{
  "model": "self-supervised audio encoder (BEST-RQ)",
  "dataset": "melodies that start on their tonic, played by one synthesised instrument",
  "hop_length": 160,
  "input": "log_mel",
  "mask_prob": 0.05,
  "kernel_size": 5,
  "stem": "single",
  "widths": [192],
  "init": "trunc_normal_002",
  "max_steps": 10100,
  "batch_size": 384,
  "warmup_steps": 500,
  "weight_decay": 0.06,
  "adamw_weight_decay_other_params": 0.01
}
Rows from block 9 of a small self-supervised audio encoder (BEST-RQ), named by matrix and row number. Each number is 50 + 15 x the weight over its row's rms, rounded and kept within 0 to 99. All counts start at 0.
Before each channel's rows are labels from the 100 clips, of 14848, where the channel reaches its highest value: "peak on" is the class under the peak; "top examples" is what is common among them. Only what is clearly more common there than usual is listed. The data: melodies that start on their tonic, played by one synthesised instrument. In brackets: how many of the 100.
# conv: pointwise conv (model.blocks.9.conv.weight, 192x192x1), inputs 0-191

peak on: D4 (27)
top examples: square lead (40)
conv.153:68 46 35 15 30 29 24 47 39 47 53 50 58 48 65 59 46 48 56 47 64 42 46 47 68 45 76 99 56 49 49 46 57 42 34 09 24 53 47 49 47 67 60 16 59 49 34 65 56 63 49 67 40 34 86 48 25 43 70 44 52 43 63 60 35 46 60 37 80 75 87 64 51 40 49 54 52 48 68 74 65 51 44 53 43 47 44 48 42 38 55 26 67 39 78 64 53 64 69 33 76 41 48 53 30 30 44 32 47 54 66 49 56 43 68 26 61 54 62 24 56 55 46 50 53 61 60 43 58 10 52 39 38 50 51 44 26 33 61 59 47 25 73 23 66 39 66 60 55 29 59 36 51 48 37 46 59 26 44 53 68 48 38 32 55 50 59 43 43 62 61 61 81 78 23 55 90 61 56 35 53 25 58 37 67 56 45 49 65 52 43 56

peak on: C#4 (32)
top examples: square lead (27)
conv.79:50 54 53 48 69 68 36 71 36 53 59 58 98 37 58 59 41 70 45 53 67 50 34 49 75 54 71 12 52 51 49 58 36 42 44 38 31 47 48 20 25 26 23 46 53 58 17 67 43 45 34 73 39 58 42 59 30 27 79 48 58 47 40 67 58 33 60 71 42 73 68 55 59 53 89 77 45 52 45 40 54 46 38 77 28 52 50 50 65 80 65 42 56 55 61 43 48 44 29 54 44 42 38 55 53 56 47 35 41 46 39 48 82 37 48 68 51 55 36 38 66 57 44 50 40 58 49 30 65 68 46 60 20 53 91 49 46 39 62 33 58 44 59 63 30 38 38 28 66 48 31 56 50 57 37 26 45 68 33 55 47 51 35 34 55 32 62 50 57 63 66 18 61 31 42 28 43 57 48 53 90 32 48 48 47 22 53 42 16 38 40 39

peak on: D4 (30)
top examples: the note D (70); thin (high-pass) (29)
conv.184:43 43 56 13 54 53 44 46 63 55 34 34 50 65 70 28 50 66 50 17 54 77 52 27 75 49 73 67 69 53 66 55 45 39 54 71 45 43 56 46 46 56 68 18 49 24 49 16 59 58 81 75 33 66 50 19 41 28 44 52 46 44 48 64 55 72 54 38 49 74 52 65 38 58 62 51 51 32 21 52 74 40 32 56 40 29 68 34 55 63 58 77 59 46 47 43 54 30 42 46 78 55 48 45 67 54 70 49 54 57 55 48 53 38 59 38 78 81 70 61 50 87 44 43 62 67 47 43 58 39 39 51 23 44 48 30 42 52 48 26 38 63 63 90 61 32 15 40 45 89 43 55 46 46 64 72 50 68 61 47 52 56 59 57 50 50 32 49 41 34 55 43 48 55 36 43 69 41 73 61 36 25 41 45 52 48 26 30 53 50 38 17

peak on: G5 (44)
top examples: the note G (68); pace: slow (63); oboe-like (30)
conv.109:43 77 41 40 30 50 30 42 51 67 36 52 67 47 65 38 60 55 47 52 35 54 55 48 64 48 56 45 36 58 38 56 28 39 40 58 99 36 53 29 38 40 43 20 84 64 75 62 50 12 57 99 61 29 62 72 39 24 74 65 53 50 75 72 45 58 23 71 54 49 72 44 35 56 48 60 59 39 48 57 17 54 51 65 21 49 49 73 42 46 42 62 55 55 21 81 63 59 44 41 59 39 49 52 48 36 34 36 60 67 43 57 33 50 37 35 49 69 45 48 45 63 37 45 38 61 65 31 60 32 23 38 55 45 41 42 57 39 47 57 54 45 42 60 66 56 27 48 50 53 47 54 41 44 34 39 47 64 35 53 41 43 62 49 33 46 47 45 39 82 41 18 62 42 41 41 72 80 38 62 44 55 46 41 47 45 70 57 47 73 43 84

peak on: E4 (65)
top examples: the note E (91); tonic: E (35); trumpet-like (30)
conv.142:27 65 65 60 66 40 56 32 44 31 56 44 41 37 64 40 49 48 25 61 80 48 48 68 70 70 55 99 48 41 68 76 45 41 44 32 73 54 44 66 34 90 83 88 57 52 40 65 50 60 55 59 75 66 55 31 31 60 35 58 26 48 45 47 85 57 54 41 50 44 60 38 59 50 48 41 47 53 62 61 60 30 44 48 78 62 49 53 63 30 31 46 58 68 35 51 35 32 42 58 57 43 49 49 34 57 54 37 64 42 59 60 57 62 18 35 46 42 48 27 46 61 53 76 55 60 52 54 48 51 34 54 64 36 55 27 41 32 49 45 54 36 52 55 72 40 01 38 44 67 41 42 80 49 53 23 55 50 62 67 57 46 48 76 46 49 35 58 41 68 51 27 70 71 67 62 56 55 46 75 33 43 44 49 63 55 62 51 41 49 10 46

peak on: C#4 (56)
top examples: the note C# (74); pace: slow (66); staccato (62)
conv.167:48 59 43 53 38 38 41 45 57 38 68 45 51 53 49 25 38 42 87 54 47 57 41 25 62 52 45 32 68 41 54 74 83 70 68 44 65 77 26 62 27 55 34 34 56 46 44 69 42 43 67 52 49 62 40 45 14 50 62 57 66 37 68 64 67 20 70 31 55 41 65 70 51 71 66 66 33 59 72 34 70 38 61 65 41 33 43 39 43 56 80 74 44 62 52 45 50 82 46 16 48 42 49 54 46 75 57 41 60 49 19 61 49 59 62 17 40 66 52 63 59 43 38 26 38 70 41 65 53 52 26 12 42 69 61 25 39 39 55 43 81 60 61 22 38 35 48 62 51 32 45 27 53 42 42 62 63 53 43 57 65 51 52 37 45 76 45 66 36 52 42 35 75 77 35 54 41 45 40 52 37 58 64 57 47 38 42 42 40 51 79 80

peak on: C#4 (25)
top examples: staccato (51); marimba-like (32)
conv.66:52 37 60 37 58 35 40 62 46 52 70 48 65 42 55 50 66 54 69 61 37 54 53 40 53 58 45 45 62 51 35 60 25 36 29 13 50 47 39 69 59 41 53 46 48 91 58 62 42 62 57 30 36 40 38 66 45 63 63 33 60 47 52 89 48 34 57 53 53 57 68 53 47 36 42 44 53 39 61 59 45 56 63 35 67 41 45 79 49 29 93 63 69 41 36 67 94 48 39 37 22 42 23 53 75 99 40 31 38 26 49 30 45 43 59 38 19 49 56 47 54 52 42 59 53 65 12 65 50 50 36 13 78 51 68 34 53 43 45 36 52 48 36 52 38 79 39 66 42 50 61 46 35 64 41 58 52 56 50 35 66 33 46 51 26 39 68 34 50 53 61 64 39 35 52 41 21 40 52 57 57 35 41 45 56 48 42 21 54 68 38 40

peak on: D4 (25)
top examples: square lead (71); staccato (52)
conv.121:56 34 49 28 48 49 49 46 51 64 69 44 61 44 67 36 53 53 57 54 37 77 70 65 68 42 47 43 75 21 35 34 39 64 44 57 58 45 65 65 40 36 70 12 36 49 58 45 50 79 49 45 53 76 37 16 63 67 52 66 69 43 64 67 70 38 48 32 60 58 74 63 58 46 38 58 66 37 40 64 82 25 44 45 41 77 46 71 69 56 52 25 59 46 31 65 27 60 48 23 48 47 35 64 81 86 55 43 36 41 48 62 78 52 55 59 25 67 54 61 49 44 53 57 38 45 53 61 27 54 50 58 34 51 75 35 62 33 36 51 64 28 44 54 48 36 43 56 59 54 29 39 17 23 49 43 59 59 41 44 60 26 54 58 44 58 83 48 44 76 39 49 34 56 60 38 53 42 42 47 61 21 88 46 89 43 32 78 56 64 42 44

peak on: E4 (30)
top examples: pace: slow (65); staccato (57)
conv.27:60 59 59 38 50 29 34 30 39 50 33 49 46 59 54 45 48 49 49 31 48 65 58 61 61 61 50 28 61 39 49 56 46 36 49 49 31 53 74 33 59 51 51 61 55 37 50 67 56 45 59 72 63 43 50 39 43 51 60 62 66 43 45 63 59 50 54 50 53 76 68 33 56 73 57 93 34 53 41 40 66 17 49 82 63 54 78 30 76 23 40 58 77 48 55 49 39 33 46 85 53 52 81 50 33 63 30 67 35 55 62 56 42 47 51 54 14 61 56 41 75 24 49 83 55 66 71 46 62 37 42 42 93 38 48 53 25 34 87 59 25 40 26 42 85 63 56 52 56 34 54 42 47 52 55 75 72 43 28 23 31 56 38 65 57 56 43 47 81 55 36 51 41 40 32 65 68 81 34 37 45 29 48 54 46 52 51 42 35 38 71 46

peak on: D4 (63)
top examples: the note D (78); tonic: D (30)
conv.48:42 41 46 38 52 66 58 58 45 39 51 67 45 45 76 52 54 55 39 60 51 32 50 28 31 58 51 50 70 50 47 66 54 49 45 59 63 57 32 63 44 45 40 31 50 89 30 48 60 68 51 30 78 32 80 52 67 66 64 38 52 38 83 59 48 43 59 61 50 40 34 48 41 65 69 44 78 59 26 51 63 64 65 38 72 36 29 86 53 34 29 48 31 21 34 49 50 44 60 31 42 59 47 45 66 82 69 24 51 59 41 75 25 54 18 54 42 61 68 39 61 71 34 25 44 88 51 45 55 49 33 21 76 50 49 42 53 44 56 28 32 43 39 71 73 43 63 44 42 61 53 62 60 38 69 67 53 30 15 51 69 44 47 29 50 45 68 57 58 38 30 60 27 52 16 19 18 59 53 51 58 63 40 55 42 36 58 38 56 49 46 53

peak on: D4 (40)
top examples: the note D (69); tonic: D (26)
conv.30:32 54 46 41 37 35 60 49 42 44 53 65 25 49 54 41 45 50 65 56 58 53 57 40 38 61 43 54 68 73 50 31 53 47 52 59 86 06 43 39 41 64 31 18 41 49 47 22 28 41 66 52 53 52 46 34 43 60 86 43 55 58 53 62 70 68 54 39 64 47 86 46 52 56 49 34 63 42 42 84 73 39 55 46 47 28 35 57 58 52 62 50 53 70 47 47 42 63 58 43 83 52 36 50 89 90 44 67 30 28 71 78 54 58 55 48 44 30 69 70 44 72 70 27 44 59 43 39 36 11 39 30 61 51 47 17 56 55 39 53 43 21 36 39 43 41 35 59 39 67 65 39 55 58 55 29 61 30 70 35 74 67 49 37 59 78 60 36 41 49 46 51 44 53 47 71 46 30 50 39 37 42 43 42 25 60 39 65 62 44 28 77

peak on: D4 (48)
top examples: the note D (66); trumpet-like (30); tonic: D (25)
conv.137:34 71 54 36 48 48 27 43 48 53 56 47 60 40 54 17 54 70 48 52 53 51 31 46 62 32 57 86 64 72 44 43 51 28 42 70 53 34 54 68 58 05 29 50 44 39 64 56 49 52 57 57 71 62 45 43 33 31 36 74 32 57 50 67 78 29 39 52 51 59 39 70 51 59 49 50 57 56 51 86 80 36 18 81 32 55 51 80 61 39 67 55 58 49 35 38 48 35 82 40 58 42 40 79 52 42 38 43 51 75 59 66 80 67 66 54 68 24 70 53 52 61 42 25 55 37 68 75 45 37 50 22 69 43 45 39 36 42 46 52 29 60 17 46 68 69 58 51 60 78 48 35 63 55 76 69 43 56 51 49 53 38 54 46 21 64 69 50 43 55 43 92 44 47 49 38 64 62 36 49 36 52 59 42 53 45 50 38 63 72 69 58

peak on: G5 (60)
top examples: the note G (79); staccato (56); tonic: G (25)
conv.57:52 56 27 65 58 41 60 48 56 57 46 63 37 60 47 80 76 53 55 42 51 41 73 35 83 46 39 44 54 33 68 64 59 39 26 37 58 38 69 43 46 54 57 33 47 28 72 43 45 73 63 75 29 72 37 57 44 74 27 47 56 28 64 46 17 66 65 69 56 66 41 16 38 47 33 46 55 52 45 50 41 39 65 70 38 27 49 30 35 54 42 64 46 44 34 64 32 95 21 45 55 50 39 61 22 76 62 47 57 42 41 40 33 53 37 41 32 54 43 34 35 40 35 46 51 77 62 42 48 37 45 20 42 45 28 47 70 35 52 77 70 43 37 56 37 31 78 64 39 35 34 71 32 53 61 56 52 71 55 37 77 52 58 47 56 62 56 23 46 57 65 33 64 65 29 50 46 65 51 65 24 63 55 53 76 70 72 37 45 46 35 78

peak on: G5 (27)
top examples: the note G (65); organ-like (25)
conv.151:69 89 57 41 30 36 66 35 22 57 40 62 73 64 58 41 74 47 41 58 48 35 70 29 28 60 50 49 57 54 65 39 53 60 48 36 52 65 62 41 43 49 48 57 37 50 51 25 45 33 62 74 37 54 51 78 45 00 42 44 76 35 54 46 43 49 44 60 45 71 36 51 63 46 66 52 58 67 72 59 53 38 41 64 50 33 29 36 51 51 58 79 60 63 44 35 59 45 37 47 62 41 62 54 50 84 28 57 43 69 42 56 31 42 50 61 57 50 70 63 62 53 54 28 63 41 40 38 56 37 43 92 37 42 56 42 33 74 26 39 56 71 99 56 41 39 57 52 51 29 69 54 41 51 71 49 32 57 31 51 57 48 65 65 64 49 53 52 39 27 53 31 39 40 33 69 35 53 56 56 14 42 33 76 34 75 50 24 64 62 62 72